{"model": "image classifier", "dataset": "made-up road signs on poles", "train_examples": 245000, "image_size": 32, "crop_scale_min": 0.8, "horizontal_flip": false, "translate": 0.06, "color_jitter": 0.2, "targets": ["symbol"], "num_classes": 28, "arch": "res2net", "norm": "groupnorm", "activation": "relu", "weight_standardization": false, "depths": [2, 3, 3], "kernel_size": 3, "stem": "single", "widths": [160, 272, 480], "mixing": "mixup", "loss": "cross_entropy", "init": "torch_default", "optimizer": "soap", "beta2": 0.95, "lr": 0.0033, "beta1": 0.95, "shampoo_beta": 0.95, "eps": 1e-08, "precondition_frequency": 10, "max_precond_dim": 512, "merge_dims": false, "one_sided": false, "adamw_lr_other_params": 0.0029, "steps": 6100, "batch_size": 512, "epochs": 12.7, "lr_schedule": "linear", "final_lr_fraction": 0, "warmup_steps": 180, "weight_decay": 0.1, "adamw_weight_decay_other_params": 0.05}
Rows from block 3 of a small image classifier, named by matrix and row number. Each number is 50 + 12 x the weight over its row's rms, rounded and kept within 0 to 99. All counts start at 0. After the name is the row's rms in percent of the matrix's.
Before each channel's rows are labels from the 100 images, of 14848, where the channel reaches its highest value: "top examples" is what is common among them. Only what is clearly more common there than usual is listed. The data: made-up road signs on poles.
# c30: last pointwise conv (model.blocks.3.c3.0.weight, 272x272x1x1), inputs 55-109

top examples: ?; triangle sign; 20
c30.11 106:53 45 48 49 29 65 58 46 45 70 28 43 30 59 42 42 54 56 56 51 52 51 42 37 57 47 61 43 45 62 50 60 60 46 50 43 54 63 39 51 55 32 45 61 61 64 48 52 59 66 53 58 75 59 55

top examples: 70; triangle sign; 20
c30.254 098:35 50 49 64 54 44 43 65 34 63 70 55 33 60 43 33 43 32 32 45 49 47 52 34 27 48 39 50 59 38 33 65 44 30 35 58 36 42 53 33 50 49 45 71 36 71 42 31 38 41 51 30 73 45 51

top examples: 20
c30.66 101:42 39 65 53 39 46 75 51 39 70 52 75 56 32 44 47 49 50 49 71 46 29 46 59 30 58 34 40 63 48 34 58 48 61 38 49 52 37 63 42 41 57 55 47 49 45 35 49 52 59 33 37 60 48 36

top examples: 30
c30.220 095:55 77 46 42 63 50 34 51 47 43 62 41 50 30 35 51 41 45 46 67 34 59 53 58 39 42 39 44 48 51 18 73 45 44 61 47 59 61 53 55 43 40 54 52 40 64 50 54 52 50 27 44 53 40 63

top examples: 70; triangle sign; R
c30.188 114:63 56 61 56 40 51 39 51 59 59 64 46 42 45 44 35 50 70 51 74 39 62 39 43 51 32 54 42 59 52 47 59 53 70 41 67 49 52 43 37 59 56 61 39 72 56 48 48 45 44 50 48 43 48 53

top examples: 20
c30.100 111:63 33 35 58 78 46 55 38 73 56 57 51 47 64 49 69 66 43 49 50 42 36 58 37 54 53 46 61 57 26 48 51 31 37 60 49 28 66 53 56 43 38 53 67 48 55 48 63 38 65 47 33 54 49 49

top examples: ?; P
c30.166 105:51 61 29 51 58 33 32 48 70 33 45 53 39 60 47 50 52 42 69 56 35 60 39 56 54 51 53 59 44 34 42 44 52 66 51 44 73 66 50 46 28 74 42 45 27 59 40 52 65 64 51 46 32 66 44

top examples: 30; 20
c30.208 101:66 41 62 40 48 52 32 63 57 48 58 48 50 37 37 26 51 52 70 54 39 49 61 27 46 47 36 39 48 68 74 65 59 83 44 16 43 65 55 50 58 60 45 34 60 43 25 29 44 51 39 32 50 48 50

top examples: 20
c30.87 101:46 54 49 56 41 46 55 45 42 56 62 49 17 38 45 68 49 25 66 42 49 59 58 65 52 54 55 37 56 56 38 40 31 43 58 34 36 48 46 54 51 51 38 27 61 30 44 43 50 36 51 42 51 49 48

top examples: 70; triangle sign
c30.187 104:32 62 42 63 52 54 50 59 47 44 65 54 60 52 53 56 75 56 49 38 50 35 70 50 40 48 32 46 59 43 43 40 45 47 47 53 66 39 42 45 50 40 49 56 56 77 70 72 60 50 69 45 44 51 49

top examples: 30; 20
c30.125 108:46 49 57 53 65 43 64 45 41 29 47 41 64 45 18 47 48 54 49 30 66 43 49 50 46 67 28 54 58 55 47 53 56 40 54 39 32 53 62 66 40 77 49 53 50 26 37 34 39 66 46 68 66 54 56

top examples: triangle sign
c30.65 098:62 60 50 60 47 45 53 22 51 65 45 27 56 61 31 34 46 74 41 44 38 31 51 26 61 60 67 28 48 45 38 39 44 47 44 87 35 49 65 48 42 52 43 27 40 51 35 29 67 34 62 51 60 47 72

top examples: 20; triangle sign; ?
c30.27 115:65 34 51 43 54 54 32 56 54 41 51 29 61 48 34 44 46 64 48 53 58 46 54 55 50 52 48 33 52 70 41 53 57 48 47 36 45 37 64 35 45 31 48 35 31 50 40 49 66 54 36 56 58 46 34

top examples: !
c30.111 104:33 62 37 64 49 42 45 58 54 51 49 52 47 58 44 59 46 64 44 39 37 60 55 46 36 65 28 53 55 26 61 51 41 29 65 37 52 42 53 62 55 40 45 51 35 37 70 56 72 61 46 84 34 52 53

top examples: 30; 20
c30.202 115:41 72 74 49 37 53 58 54 46 47 50 36 31 35 84 46 39 34 50 59 53 33 48 56 46 40 56 44 42 48 68 55 70 65 38 54 54 52 50 49 51 40 50 51 45 76 75 50 66 33 52 52 48 63 51

top examples: triangle sign; 90; 30
c30.238 103:49 65 36 43 64 37 47 60 56 54 50 59 60 55 47 57 53 58 49 55 50 56 60 56 45 25 54 18 52 52 55 50 19 67 39 41 47 58 63 61 40 50 68 38 45 47 43 51 50 48 67 37 57 32 37

top examples: triangle sign
c30.95 101:52 18 62 39 48 58 68 57 36 61 28 76 55 57 48 52 44 67 60 41 49 30 25 23 56 46 29 68 32 39 69 57 48 54 42 48 43 53 63 38 62 58 56 74 54 56 49 55 47 42 61 54 50 62 69